Weights of a small sound classifier.
Model: 9.89M parameters, log mel input, layers 8.
Training: adamw at rate 0.0018, 15200 steps.
Rows from block 4 of a small sound classifier, named by matrix and row number. Rows with one number belong to one neuron. Each number is 500 + 40 x the weight over its row's rms, rounded and kept within 0 to 999. All counts start at 0. Numbers have three digits each.
After each neuron's rows are labels from the 100 clips, of 14848, where the neuron reaches its largest size: "top examples" is what is common among them. Only what is clearly more common there than usual is listed. The data: synthesised sound scenes: up to three everyday sounds over a background.
# gate: MLP gate (model.blocks.4.mlp.gate.weight, 848x320), inputs 0-79
# fc1: MLP up (model.blocks.4.mlp.fc1.weight, 848x320), inputs 0-79
# fc2: MLP down (model.blocks.4.mlp.fc2.weight, 320x848, transposed), outputs 0-79

gate.487:540529460534496500488469522503526505502524475469468500389512535478462485488510471507458549389525554476571439462528511480536516448552453425473528469517476445514457495454550503524487451528495418544565490476506482504437558440494532472551483525
fc1.487:464428460451534497542481503495505409514453452478455498468560590503484530479532488447514503554461496428518516436447491511411541534507509530488546523468483524517553538499514485539490511451380572485509479497550513556530533543493512405516503529
fc2.487:519495472433559432467483475429431506543519513443376505521476484576461466536514499552507507501457529462479456510498495526474497454522522587425557568505458457521453458512512499548466438505511480499490482470486540497478482498473481491419500476
top examples: coughing

gate.363:491542533508454443473517530520579472537512519474506445498463456502485475470588533473509558512462594471445513524443470500492454522404499559481498443532480441522496498484510492484458466508528503516485522485452474543539486422447431541541509514
fc1.363:471583505461541485518494495448609503478467433446510518559537540474473443477529535546465481515565455503503474550481465500470512544429499524499464525544462423521624448478437438460480492457478574454551452529495431434508416512491472530499466514
fc2.363:551485530569551424482475548545547478478466505533530461541483551503538509470491440521490516433525573506514452433510524448486468538536458423521513467467457440477437478517492530463451495484541556501478533532523527556413545436467441458468521510
top examples: wind

gate.638:565490562531426455471479462479529442492555469501450525469546594498478538493571483520444478499489508526473509527478489494466505529464494464512484517499422473533486507516444475529465514544499523498553561522461485523486491509532524471453485558
fc1.638:470384511535570514484511444499506575534451528550535453547530476460527533423489524500483512477491495549474535545500523463520451520462528458472583422545500520511533448488460507541571542470499546508457526468497458415542455516483471534503474466
fc2.638:453534494522468523502493449531456522458474504582503550562428526436493462458486521517512519494464484489477565512505475547326534533473498459520454493555484462437545525528490440469473478482516436484474439533424432447529419535446434507474560433
top examples: chatter

gate.100:523544482487544489520460485568564510524520525471503526537478488457426454507496484427473462460515616570513484501507486526460561563519559612576533502526459476504483564448457505460448533512476496560507474478474455532504525419536477467505536529
fc1.100:495426515454481499459535532483482535468422562565541500534446468453470393509497539566554450485535453527562559500508533519597499496490497476512503573516548478457536513483509485570485484485563453507464538492447455512448526466511487452482475485
fc2.100:524518591453556562457551530561538527497546504411487525547530473471487543568477547489543395499497490520458553474500465483496549532496518546540493528549521536450600481483481541521553551520522538521481478514511468547525559483491476497482485447
top examples: background: none; car passing; first sound: car passing

gate.138:475507530463509527506506493509501542483479478525537493541514583522497504460486516545494574490499508487462536462428483570470513580497521427596469516508457393483519516565447473462484556415507470534448492498558422485495439508453459550530528577
fc1.138:530511425522473509549515485573528479528524460477540490501500430445473591460495564496537472481506516514506536465481513444505503463459455489541545478481501520493454544407455549436506481482509443553510495545496534561474464508498551474547560503
fc2.138:514516511470550544497523502495529490563512537489500505533502578524508468489505547485466487527530483535431539496473471520475480433456477424486452510513428470521497486528399559517552503508501486419508572525490535459551451520498408478510402467
top examples: chatter

gate.71:498502494509493509482517545517527601572511528547474501461504516503429484458486559459562478558439568514423505500483438489436452458487461540522428448519458498494481498562497525479491417457463539474480450535487473533510476544439428515529443507
fc1.71:534533451457555480465495460467496461538553440478502441621560460534488554474491498510501460514507476549499458430504566508578505543486463482480531493454504504580503488473477475511525457517517471506507497457507464497557478529460458513488420439
fc2.71:472501526539460446566439486526546491459518528518595517458395470487420475520527488501514438547421529500510508489566508538512509457469492519534493489497513524491447529485491546566460547548534441531544487512414495599482465501526559546503583485
top examples: wind; water drop

gate.390:510566456560441455493536498504464496522576532477490513475508435485502453491508520455490509605480524443481433533447469509570509512531462525599508489477530540489483526560552506479477513488434459532472470517457518494453557467531578539494524489
fc1.390:462432461448427530509495498503464563447502490480505521481490485462449437484472541584489491536513539518594478527529543472558475497514483523494474512532502549450561492486520438448468463536499412497533572555455484548467546510481491484468500454
fc2.390:470463491473518489527466462519504498451485464463579480551509543465425533488522496507540503499458444523564505510472521488481530503479524469494493492441464462488363462481496529458502536514478402444485522512462487454522440544525479445574429455
top examples: coughing; first sound: coughing

gate.349:482535508496519451505478494481496540486475494522502530521489473487474453589473529564533494504529554390507519447468464565518511511525559513564559484497435486494541528550500526481539482522489442538504491537479540531490479452561491583517523440
fc1.349:491494506498474480559504466476509453499475476515491514489488498606484394463499482502509512509558522532497453445531548472611504503449487477573489450527537426533482481447508474530519490499441440522498489552484472466475511467478509483549477526
fc2.349:552571475479490466440484445552494532531518487452483545477535553564495430546451588551518453451484497504526438508455444493458483530433482500503487499527462463472383471554444535532473484485466489471510375518514436461487434420568507521459445493
top examples: chatter

gate.171:513487473463498490497427541477491467517534483515569472560489482501442477541473490539456451481566446534528474484462442502543440468506483541509532525544492507574526546426449514510529470506519437507461534467501509513512476462615490541469494472
fc1.171:508519509575533472461527436499527544562493477548510471512482577479522545520479455517516563425572496414550479498501444530530501521489423405498412396437514470573476549492493533534499528501515460469506521496477528517517432452516509563427506462
fc2.171:523485518468505476442494585523506563512528561524416524491508472478455476529523568531494477479449474497506466585492487537459473414538507560432479573494459507498416517503484512517491469558501481528540504500488441467441482484527536528541558486
top examples: background: none; text has "car"

gate.453:485504448432476500514472495515540506469407471510543457481444525506552491449520492561491510425520479557513510482560499456507509494520436491468503414457500570519526568421468457605432431467503526479535520464471525569469491545461538478550546492
fc1.453:533457497520518509504458499448455530569527503534429520470505514533476573507415574507568489569491463540464518495520525522525533472442540495512493483574450514441465464530520510474563513460573429435432509517508505488520466541488506594433499482
fc2.453:478448465511542457525461520545504500463418448471596471476482410452520540382524482501487502483498507553486472475513459453513492459449476545470520470453512520445473516383489466485498500487473464515452458478534519542495528431557536471560525542
top examples: crickets

gate.152:538505548484516478464459509488440514488540508513544469536529433486548459501536419516428454492506521492538447506497532507533454571484504496502543542569491539485514526525461518500504509498518519507524460507455434473567473544457481535490540437
fc1.152:422513538496459505534493505512510486410509494559629585478503414447528551487537404454580489439398469502540518490548550560516538453437517453482494451476516450503468522444492520508572492525558486532524524493510434521494509510533533550538528462
fc2.152:444565486476466559475496446468502525508506487494512470476494403471513507536487476503502472470489573513556516476433554544527495506582495536487559513549519436536468488497461493514461479423499512492541461451474474522483537474502509504552540453
top examples: fire crackling

gate.460:467509438492492514542492521480562519515513527426487483503509516497494480488497498473539545530476575532535459472505434517478437565476451563543491469428499528488531482479487445444428431477513517505526468492416498516474487455477451451509478485
fc1.460:559485490479416457472422515545501535496478487528543469474517518522516505596532484539493479458577474424483511531476498488553508495421514504445466513570442511523515581491410497545512515488511514527487566613489506503518478495595521577500527491
fc2.460:493549470451527499529439519557564495465398501463566436428481458495476435445506495541539448435549505507460590552495463518536495488447552504495469456526497444492560522430337505548505491446468534493526550490517421505465471470554500539573531490
top examples: laughter

gate.163:574489503458473482514427540448455552481483505489491444491518503499445413458509481542524478490520506483505534562465524563560472473475529466445580572537436475564510563459487524528516489543472423542460572517483534486441505456588551498498509503
fc1.163:518507514554505511439539542490478522515470574526505507449527524516527608473504512504550588549508537406498513544472467519480461507482436507440504472512566510497493493548442578499532538457502508435444538415568472519548493507483553582476561518
fc2.163:462467485472487481507480513499485517470466499429560475506491493484433413517521480552528462489511503499553525512509515535512495471520544543507465529523501485524474488475482450450501506531493420552517493558453531521452506431551502437526530508
top examples: number of sounds: 3; meowing; siren

gate.690:545448544482527537484540513496494505445525580542472544465487454498586534499538525459444552512475500512465430582455503440489503552439460552555527513499562544422447528599427477552503500471463498511469452374517478533533511513483534539547537462
fc1.690:529520439493503485506508496508498523528496458462522485455447482495457480540540429526558500493482486537508541492556489498437411444535482430456453470487484460518580461469485528481551438519576516474497522536510553465550433583448429495496443540
fc2.690:496455480487513519527430520455452526491443482450493478561496562485527512421554509489488568408543490553499476542527529546475542497499525507424495513463577516469480461425546493451486518489495473435431485523470498477544478529513504395483470545
top examples: coughing; first sound: coughing

gate.170:446479503471489545556467486468509528471595506498497520551531483528539539460463487417448426453524537504487537489496536492483589525539533509527523429443475502486433475539501460531469510474471573497559461524518399441529516575511461550520465504
fc1.170:466534498558462481537454528478557522447442478513601510482506498419539458584551447500532504508487476455617419548494499490565477506498510484498472487516463475564556487506506434458511506496551476485526473541500557467480499468522527438490508469
fc2.170:507496518513435442493534491458506489478502481522483510561569550442565564479481569514423579529521510498498421535452514450556501487497511470469532525458489498526540442543474498447467490464456532485436535480470579459438504512454546505493508576
top examples: water drop

gate.110:471477487511465469479508475545533483512437504462560449589497494565535471466527531542468508538487511434525538462478442510536474554464526540488494509475533536559564474530505457523439473433483586503504463501552519502514528489479489550525554464
fc1.110:478512527475532506503500478491490458603544499436434491503484490472504466461518504449465494498385458517515516529501472440467516502490480578522520526503539506457470508487571492423460546505443489446495470516469487470510523487473483484546446428
fc2.110:489471555468519403487439572492434499509480501541494446506538492539543486486537492529534535493534531468565578474486537483580473507479497446480422532528511494466498497443554541534513501487496562488502502518529541503543512398497465443499471467
top examples: meowing; number of sounds: 3

gate.727:531511527462506504528464494519565508472523523439558564399550477441528504511591479476532434501532485486385515561521494506551488443436470450489473515486506522499444487500466485504542474536526432493499534587481491497464496508538571522570543508
fc1.727:568494418475388528446425475445440509474501436505484495537507520571529526491453480514582535518480441462593484480534489471448491480527522522498447470463514456480546470496505478518556501471569538493468438453532560507519504478515486429456443486
fc2.727:440515505492492477528494487557526444471486553516484452491462492425482478458484486522446545490524482499461463578491427426547461443385499523455499544504504521484544513476474474467433502472489515499514559468476446457440477549512526517611540490
top examples: chatter

gate.254:516578466492525532486468499493491490557549507419505501588575502562468476447510480446446462498454478520521480486449447450493493528409503528543517501498510494537534465454480500475493494489528544576510498488550482481509527419444384461513464471
fc1.254:445505524508523507557455486502468430437480492465502560492522443571496485423583488382436493486520448533485496512506533479474563512474589558499506513515530467486514457470584457476456533490505518543546475520543546527519603478502497461507462487
fc2.254:526507502458533466425582465444503486491545425442453571530567490515482473497521500516516456545498455466532507469461555518454492496532445503455493473515442455525506481449531491483538496576521500504492490509475546479487475500455420452377448456
top examples: thunder; number of sounds: 3; first sound: thunder

gate.271:415527467454496518478462552501482514493485479502565495493548514512501521471477524494536491501512450442509618481495526539546565494480510526394511505547444515447525449483499514463458463449536546516530528530551561495499497527506573513430495560
fc1.271:507394576506543476487505534516488533553513478446498564475530505442512524472477476471503469484530501495571494501509486518410487484602490504510463555453478481425463495539499495504492526520491491448538450498543457481451441500517488442463536516
fc2.271:487480492461520516494509537462457480469564487496501572545485503471529536592530546540500498511458541510587518565564547497511563479567562473520525490388517523451406482405530577440465485512501520544487510522460534528444528503520534423510505529
top examples: crickets

gate.40:539437490429520489471483551483427522534451553527473543490508483454520439435464556533523537536483481476502528506470481523506435508540426542541480529612489531484555537502409497518544440428485471459435558464473452530450465489445494566457503502
fc1.40:522441494516471530483475474516508481460456538509494471560412553484576529543451502489481520454482506515611503403545509528457525523525535449500464450549533564497497460519483422517540495489581499438547518521419465539533443506503502470511503406
fc2.40:586445470562499528434509563466463487546499515546466542455540453495550547493512512472518516587523389508461420520456526477583413434518463476442427489493485559538514533473503563538484464525477446487438499470484456460462439463550600590468528507
top examples: speech; first sound: speech

gate.345:505522494486586506505424592482480476525489533474565483529485472451513471458506432488515509500452493590517467535517491505416412512469428540530495547562545471432447481486457508482514488477549492546473499467478438506506444467443395521478525474
fc1.345:478486445479513515583510444533567494512454480408572511521423540489509463443512485498447507458475543580505514491488448495506494555530521576521553480496461457476485581462535484549398470507509485519520522529456551524474523514531495515537512512
fc2.345:477492484599572450519547494485426471541581485504559470507522530569455499627438476454494462503595485432521519511492448459499457507438545502532488494569475534461529531503488603488514512582496541542535589476489498470491507429565472496453449546
top examples: laughter; first sound: laughter

gate.437:450508552480531542528488472461544480515576505572546467513575528466505530492463463477511442482446525526526443551469561490523547551408534492571506435538481495528510485509486417429551531454515492476495463499470411489551514539478451519534454465
fc1.437:406498535490476505534469503518573537547499513486587432392563512470568491477499451428501427517386531528495514528494540442513510537456431523534452396503453541497545517510538412442499452462513540489503467551471523538504563540437473506489467450
fc2.437:536493507501406466512505468492514502463530518534511529494382485525526505531561547525510497486448542534453501459558506576479520446501484458515562507494471468498503499501546456541481447501578412550568474510412557565528486551502544481494547473
top examples: chatter

gate.567:546580498475469471532504437495487544434533525512511522537495472476484498498530526457430544454494507547553421501442449468578514544405469506578515489465557566458453464543521488495481497449491464521578500439434499526489474472483509426578485489
fc1.567:444473554545513466543533473508519548428517530478510537496471491505573475551505528502381417434477439595489470515475442518498504543529494556543513448487526529540475474541557466470488555486486524514520461504499500571551548479505496538483463481
fc2.567:538497543506500423459506498515472422511520451502509542470507541544494496529469454524441437530470474517541473419491576485455489470554476477489514478523450490525438504532418501530551471511531471497519485500488530520445476549482522547501521504
top examples: coughing

gate.496:503538461512589582501484456512485460524548483419499564487488458485551536539478481486504482471505514511502412478524439459476445526529511567574472533568476519382516493510504429485521476516489491433490498461467489529457559473486443400473482433
fc1.496:509442447471504523501510540482512546476448536502494526517508552488462545504453561571517517577596501476494508470436485543489520414566529530509515612482572565524549526528440477486502527545466457555414427508476513598568432471509541476491561488
fc2.496:535478504488487471460491581548527550475395539568553388540469529542518428506485551574528495541553516495507529544460463528432505550543521557472451527550472525455543551555433445581454464469496523465439451545512528495574472513548476469460539506
top examples: laughter

gate.616:513484553539496479518453545470518459470492527495461566479519409442497445516567521520486439498509446626408543577539499496547477423520490552458512482623447534504569498452511459496496494541509470529512593508501420477503443527540508532532544450
fc1.616:476527540484504435516459477519501489509533432516483450545521416476466470521468457530478389512477519577539518458518508464526519502492508540405596538518519458456550482477584467431461470523575490436474493455505494465558515495505524506522451507
fc2.616:477522517387555546477468421514486500497517466477445526525578495488526535509474572437548508502405493511445561489438463520536577531527548498524497549500481537507557502517529522514487534486450574480444444456535537491507572515469503476501466471
top examples: thunder; first sound: thunder

gate.688:545575465544530505593488448554433517514569448508466514545491493558408461489465458464440450494561508512473470472530408540525486488511536521525517610556471475521512499550519490571472502534489464498528535541513562442464460500517483496512511529
fc1.688:470539529545442486525492489528477539444473489541563542508471494547524513417552461456499514427522465475561544486475515436451496497459501496509508468498489441412483529519513555521504498465536577539538562530561484510577538476531482496537484501
fc2.688:430511600533506455582471560504530466477551510512524482481495485463453531471508464520490582486482536571520505509499454531512464503476465442534532492476531498388520483466514538449465514466563470558579536482481446579466506491473504488511518487
top examples: meowing; first sound: meowing

gate.692:569472598445561472490467451499478515499417469556480521557487398425480455504518508508448485502510502507461549444495556550552480517564487507458530508547437541567560535496453485469501449562507437579474644536496485484521467515513493555449499468
fc1.692:511553530576510570505472535500491487491452495580549535540464449506514484528548453462517447536524487559449477476532492471477516495572514493535437498532503439553550569510537493526466522601526499520484551506582515518524463482534438527485505479
fc2.692:457485492466519542395514421500503479538509507460446450580513487463525486542457464456492471527542528468504463502467456462602487399477501466519466468457487506516505455472458527532490557493500504490531426475533473459440484462506486445538522502
top examples: thunder

gate.378:517528432514514525450493497512575473547512507456506473484542433467542481480527496524446491530472462582421543488473474434531509453490453561520563545538454468496543499419517493484468468556453506555511460504573513527534568443498471565518508548
fc1.378:462456503496549502554491550573454461520500516483563467370548499575513541492564466386471541486384491494532532496483438526414485509544487598489550549542592522492454483566589489454544554501511475438460552472610568533594543525453486571530444473
fc2.378:445567453457422454489526515509472438539521490472579452481477529555448420508458508505561454506492465521530569514442496545519505562526519557531460492560480530460524555481497473550519470509507481497548441478496497454516508506508493582507533462
top examples: speech; chatter

gate.346:591465492498513496516500518458480557481472533547501532509477500444504506460491461487575502504535557464500517565515428571543420506430526505533455499545473529504473518492419552526525507461555473550481525487500425492479445473513467474502560547
fc1.346:515414466447520470478455478484411483499541519541473490524554478498461617494469568468537497481454484519523537523529462509440522560464463522511508466510535576430453486502561476512523482485553524485459483415522467530593457504509494480498486497
fc2.346:454531552510504592550452502529551495520572491461461490461500458564528510590581424454453507510467531468447457490482535474500504475469530524463521524445463430546487517580510491486492524513451500483529489564540502465512585519480526508553465448
top examples: number of sounds: 3

gate.227:530511542530505507507513562564495498550500499464473449479543567540498506445503471479483451448562563466454519589444436506538441562443463467450468529515555564482446532577522511464447506491501515467446524475582442473490518439459482523472537508
fc1.227:529552523477529509417548474506459552544562557481464489582543472571499477454501474506447457544462461515470462466436525472462515559539497493546440456511446465499491509595470493553459454430523536493511388541471478454543408557377395515535472466
fc2.227:494521527455440453501420440532512480481443486514516397550439474509549427510480528554470499470502501534497497508497489451533549494497551545527560521504546439523523433491433519523474516484500529496505478468476522495534525505507519453565482460
top examples: spray hiss; first sound: spray hiss; background: none; whistle

gate.20:526484507462497537468443542450482485477496481490482487527563494451568483475579562518532533515550513469468548558467524523598516507551558489558497566594472590466515540485489526453481539457442495503476570497521500528433523471511541481489572463
fc1.20:512487517523496625489523555476509553517477556545488625396504463523482537483508504471538471538496455540421489571482471486491461474480486484531415485474579504493495515527481517523547553442470534513462423433514476530480495505498502471524511512
fc2.20:515473470531511453568507557514506527474512509527520463476472444468445498518451459531488482495506554513531532477494478543466472507434458518451559499542481433493424484501451498493523482521535420521514518494493502529482487473507499518526521554
top examples: coughing; clock ticking; first sound: coughing

gate.549:513539492462460485506456521518522468474486490485475463496466479591464448465484501516491452439490570545534508482568595547531567513593484532459516447460467477637488536468430545529455473437550522530568542476433533537457533545488488512481445468
fc1.549:426575452527475524567524439574448484508561438461578530469498454532468508494413437476504472470446520474499468454513505499536531490552539515510432458497482445504534556476530475510392487478492544544569498560470519527398498537463450487522518495
fc2.549:531541438550458483499495495453485489542523494507454474515482527542426439466494516543464405493558428494505486528570543462468506518504503521491473501490451514567488525449527525591439448493482532543558506508514482462468434466539496581426472542
top examples: fly buzzing; first sound: fly buzzing

gate.215:538541473513521526515453491448471503420498510458449486488490478503496554474498539515557543440563500569516509533562447533514516478528502518493473505464574505524517446461459521531557552467538474488472512431467508481469484439532526447487482519
fc1.215:453552531508536526494455517474430538474455541531519482475450455531524499490498475517481493543462485532466490456514564510475548522527560486582477540581510474457580575578517446456454539442502471550449448525476526614536545519431513481472533428
fc2.215:522488535435486459491485512474512497455463527468481535504475487472519504463592526535434463428404487513528501465399461478534439470520461527570483547492481482477495472458464476538516454468513484478558443517446529554453519527447450445508511499
top examples: fire crackling; laser zap

gate.304:619442537499475487469475551468494497476532515476515470507513593582542572450579530481510508462501496366518526482476436524488534509468462455516478464459491486501519567530416564534541531489488569493493473495609479531505470503487540520506513479
fc1.304:448464534495489536518485501489490504489454534449433516483485512500488481468467530457532554510459433521565429492486477492492516463524523471512482518447592507578481386491517471563562494491506509462422493490502583458466500556584523464492579498
fc2.304:536451499542426468477551535456463498494541524529462531545538556543465460552409467483476528460474533462603505480498495526468489526553472477507500447467504500584492451564512464509524497469526477502516453484458472551435439428500533484492578551
top examples: chatter

gate.612:549488469488552430479466466521480533558500500526455515527543508489536499591462465474487514450522445510552463419544552486475486557514449492502489432485458578432430474500553493458549478543510494477491486559497464434500462428478468420475394416
fc1.612:443516479489479450519458544457429508448568465486563470525508416568471413440504469569503510515449473452486462506546565524580514523506485549495531469428504450444478563480529493530476502544519438533544541515525553529438549486499540538493506508
fc2.612:536518563521490507463535429455460457534527495443441578478532516579507502455490548533484488571522520522429492533494423474546483451532518487540450547449468519549521540509557467488420519554441456504509435444499586492494527508497529487443478459
top examples: thunder

gate.518:480534484557493517493510491507486469497553522525513556490589477507557551497528563427432496524502468498421464477431412441547552552490485504593472516528557551481520542554482487460456502488455498529538486473565469581503542456509497491558482438
fc1.518:507520541518549488499466509483434513462526495524480594489493540533467499502485539538468492522479436568474453514523460543479572433557549514560488545487464483478498540513504462492455533498489415556507493475467520534434486506548539471525549463
fc2.518:529459556577540429462533497493505495527465507584448538497459453466521549537487492520433422507487533482453511439489504510505507457558467438493500522534418509526488553495420507497434479512511530541519489517473517492440480511477517476459539546
top examples: coughing; number of sounds: 3; first sound: coughing

gate.16:503493449558474534559474533545521502536465505527521487427474502550557488445525484390447443512476550490519502495523521431399513517508543546540469508573445491471538585537486426490510543470465544544502401547583476418557454497466443503544490518
fc1.16:472496517518489468436552522514446540455477553529459511491450478523528430448480506539515525521498438483526489591486482424478407499474458501445471530519557516474471428571506560547500453498530488461526475410516525466475537505484553527470525501
fc2.16:485536542472537533468502519551539470511477515443479492437557458549515507491538548490563544527467553577469500577480500492506486580536532592545472524493524519501547457535459479460464571429478564527498546439594483582523554499492490537540463477
top examples: water drop; first sound: water drop; background: none; snoring

gate.231:521512501519498515485416578424427570516501516571458542460558532521402438371475565482517495527521467536490449524513458532487523452528461493535466542512498457479523487525526453513521448472488410503467502494508500478472520463497441468420406574
fc1.231:529532475487481447486464438517500529524506474507497470534454450541501483557446426553521509501473536508601477393545547528551464496501502529436570503505545500497414491532544517541528442546589481472487475489444527465551483433498473542490508447
fc2.231:545461535545489442444533466442495521520525475564505477455521527498519563519532510463496510508546454454533428478482522497527442422534418476453465489504428556520522538523516509523523425560471426483462501546440493444567452504529514502463422440
top examples: speech; first sound: speech; chatter

gate.428:509559472535491561529525500456565520534516567539516499487491553565448514477491455513437463563576502510479512562439464500510442493445503541584498514586494451507515499605431453520518504446529541534543455486564458493565428535472426565471512507
fc1.428:510530556503524459475511533512445488505645488483505491494506429495464469492564444438456421479453489479470459523508489452476499513476442475502455506514551496479445518563470532476478477505507515479540536473523446423531468494483435517532437529
fc2.428:493548507478537513504462523481477530443413507462479474517440540501542450439543464562521509380506484567505510508550546521542538526517517476522468477480517510503543481440499520462478492455497548512535522523454503508536488452462485464495402506
top examples: meowing; first sound: meowing; barking; first sound: barking

gate.258:540568456519501551510436505478522501529495499479499532476597505544507531471552502473535525517479543579501503484519487494490513495412548518581471505531522424485517454507513513462545521489495543498489521478565459490566524420480422487487455502
fc1.258:521450486465504462472510430475508496491510475530470513506540498462529521553482546524483483486543479368499499531508492474538462547480489464458494418528435484476509517466440454535561504557484540446564538501468377413478435552536520478464450496
fc2.258:501535485582521514563475461520469452534491469557526470454510585483460540513463478424467507481562543505458567495486445513571559529485567443548458504560476510517551538520442536487523517468453541556548553511563433415479522479523487550527472520
top examples: wind; number of sounds: 1; stream

gate.707:562486429532540441491475494492445574459514488528502553550473463471508545465426523442508486478520469457534498476517395518487427454416485476486589566504526577426481463497588560504582451541536507513481479450547485479458477493573542532494479460
fc1.707:509483536524511552501477482487403500537535381486460470560482448555408480448479515500486490484469558492594460501530510516427467498523532435561460580511537477491538554487486544519499547449467510463494503462509523506529500558474461475534495422
fc2.707:399517487496520533544504456478490450535496466450453511506466512475449498509473521526492428540527533505564560477518529480496579435545511441505473511488470456468545497432474483456490482463521506544564525527478507514435454521509542462488549525
top examples: meowing; first sound: meowing; clock ticking

gate.265:584438510504472474478490511560482489511484422463512461489583494439512523555464475406503466438527485436544487481457549463455523492504449477480480489491457528441505488553522494413566517490429451482514456523524509489502498491535533465521483537
fc1.265:514434459541443519438509508519420492476506513533473441561442545550556522466489549459556494489560505391511518491562487442509482456432497392465442471516536593430515512560460460543578520505489468462494545490475501499518481473452553423547573421
fc2.265:513496528579473469475502529525493505469519540497530473503489493465555462509534448458540504468472554443584458503477466448515491576468475547544455488510525542439504489581521524529538507445465501448477516503529479554471585447523510466547528463
top examples: number of sounds: 3; car passing; explosion

gate.89:526543538454513485567457541486527530525457544544551473462516459500470475420554511475492460484452469590487437563488461476504445505462503579548516577563499449552532460448471478494460471495473512557426546522499422455508484426522458472521430536
fc1.89:483465506443463501450551496532511504462547485486519548548546560500550492539476531497508478473521498458488581520481545468575584472465583491518475411476480538479451495520523553495522544547484538483573514519553541532509572567518479496517488523
fc2.89:546507547435461504494522482473523548577547505483500455524460538503492474506522505514484520467503571517576498510489513522451461479466463469533515550483481521470413480544503502554540480510534439450511506485457607560509479580442423496499482452
top examples: fly buzzing; first sound: fly buzzing; background: none

gate.240:501570462471522517483482444501515558471535425482472518563464472521495467455487489509521436514551506468523425434500438515538448466498476522428505555442464422595460484492513471603467391468511553495483440455512553437438528461575485477460506454
fc1.240:515471483540447466521538458584461413524510499520486461471501513543549526548538505488358512514423549520506542457484454478433482578465491503512601556552483526501499546555465488486505517426404531518512509465532524492606494511467492589566539509
fc2.240:515467571478573531521483534450539457502514568482451465492407551491525491494518477545460501448530556577422568535495524569489492519535484448523551531510569483571427442428378491522525536482522502499497516424457548529448480514503512559482520526
top examples: meowing; doorbell

gate.432:514561489448516535472499433517504552545526506468435514568611490475440508503495523534456470517454546548532515554499500484518528466452475481480537561495438487466544469457476468482558474493490443495521477473450486482509463517483497425525541518
fc1.432:497464506477474548460492481480526520530454562485533531491496539418603551501461508499488512501492437536488568550435491492563515482534502447581466453522475525543458474464437465502549503522492406478495519495436570537472448541587575508440553531
fc2.432:516505467505457490462491483508528536476461509524400508499431465519501475541449561499527476572512577471526497475510455516433470491523504525476544547509497455498500509566493471564509489541544472524467444445482564460433457521567510466446548503
top examples: wind; barking

gate.628:472429486538444472498513461529550481477441525528500470541554475511559502495509530472517506428500450465436525565533537499540519535458448498429514405423440471558503509484564434545464523461455535560533508528530425474487547474534554503554505464
fc1.628:496541518523500503595449511525469525499540492560504561437471560495458486495475496462452458546520559571520454459518444549447531525496574516545525572581534508461476535514473528419505491545526431496448509525491478515536513439525461480463500528
fc2.628:480468466436473555545508393518463510501436446488505508525444525467540470487496555508516578484416560538498520460509481515519571493540552476549482535482509461489488512501512562491454531472465464508449521529453568495479549491500527548495486555
top examples: spray hiss; first sound: spray hiss; clipping; text has "clipped"

gate.635:539443458539499580499449527541522559471473530458525467468465492493553432499524473452518434513440523448467507510480535483482456536533512559494493509560452511595436502548468478505454444514532520532422515543505517498542541480479467523537444490
fc1.635:497566482461428487400522439479528431505597456502490446534562484514472492541532573533582501611534515418409483477494500480564582487444536474550503425494511475525595504484507478446490491497481514501467501539516485507495549439496508515484499472
fc2.635:482531494427487472477430494586548531470443420549486435557546490397523493475526477490515542483517510515496491524440496467466522516552507499466519458453486510497437467490530471457495499492509545451469486522500543441477489551476526536504509542
top examples: thunder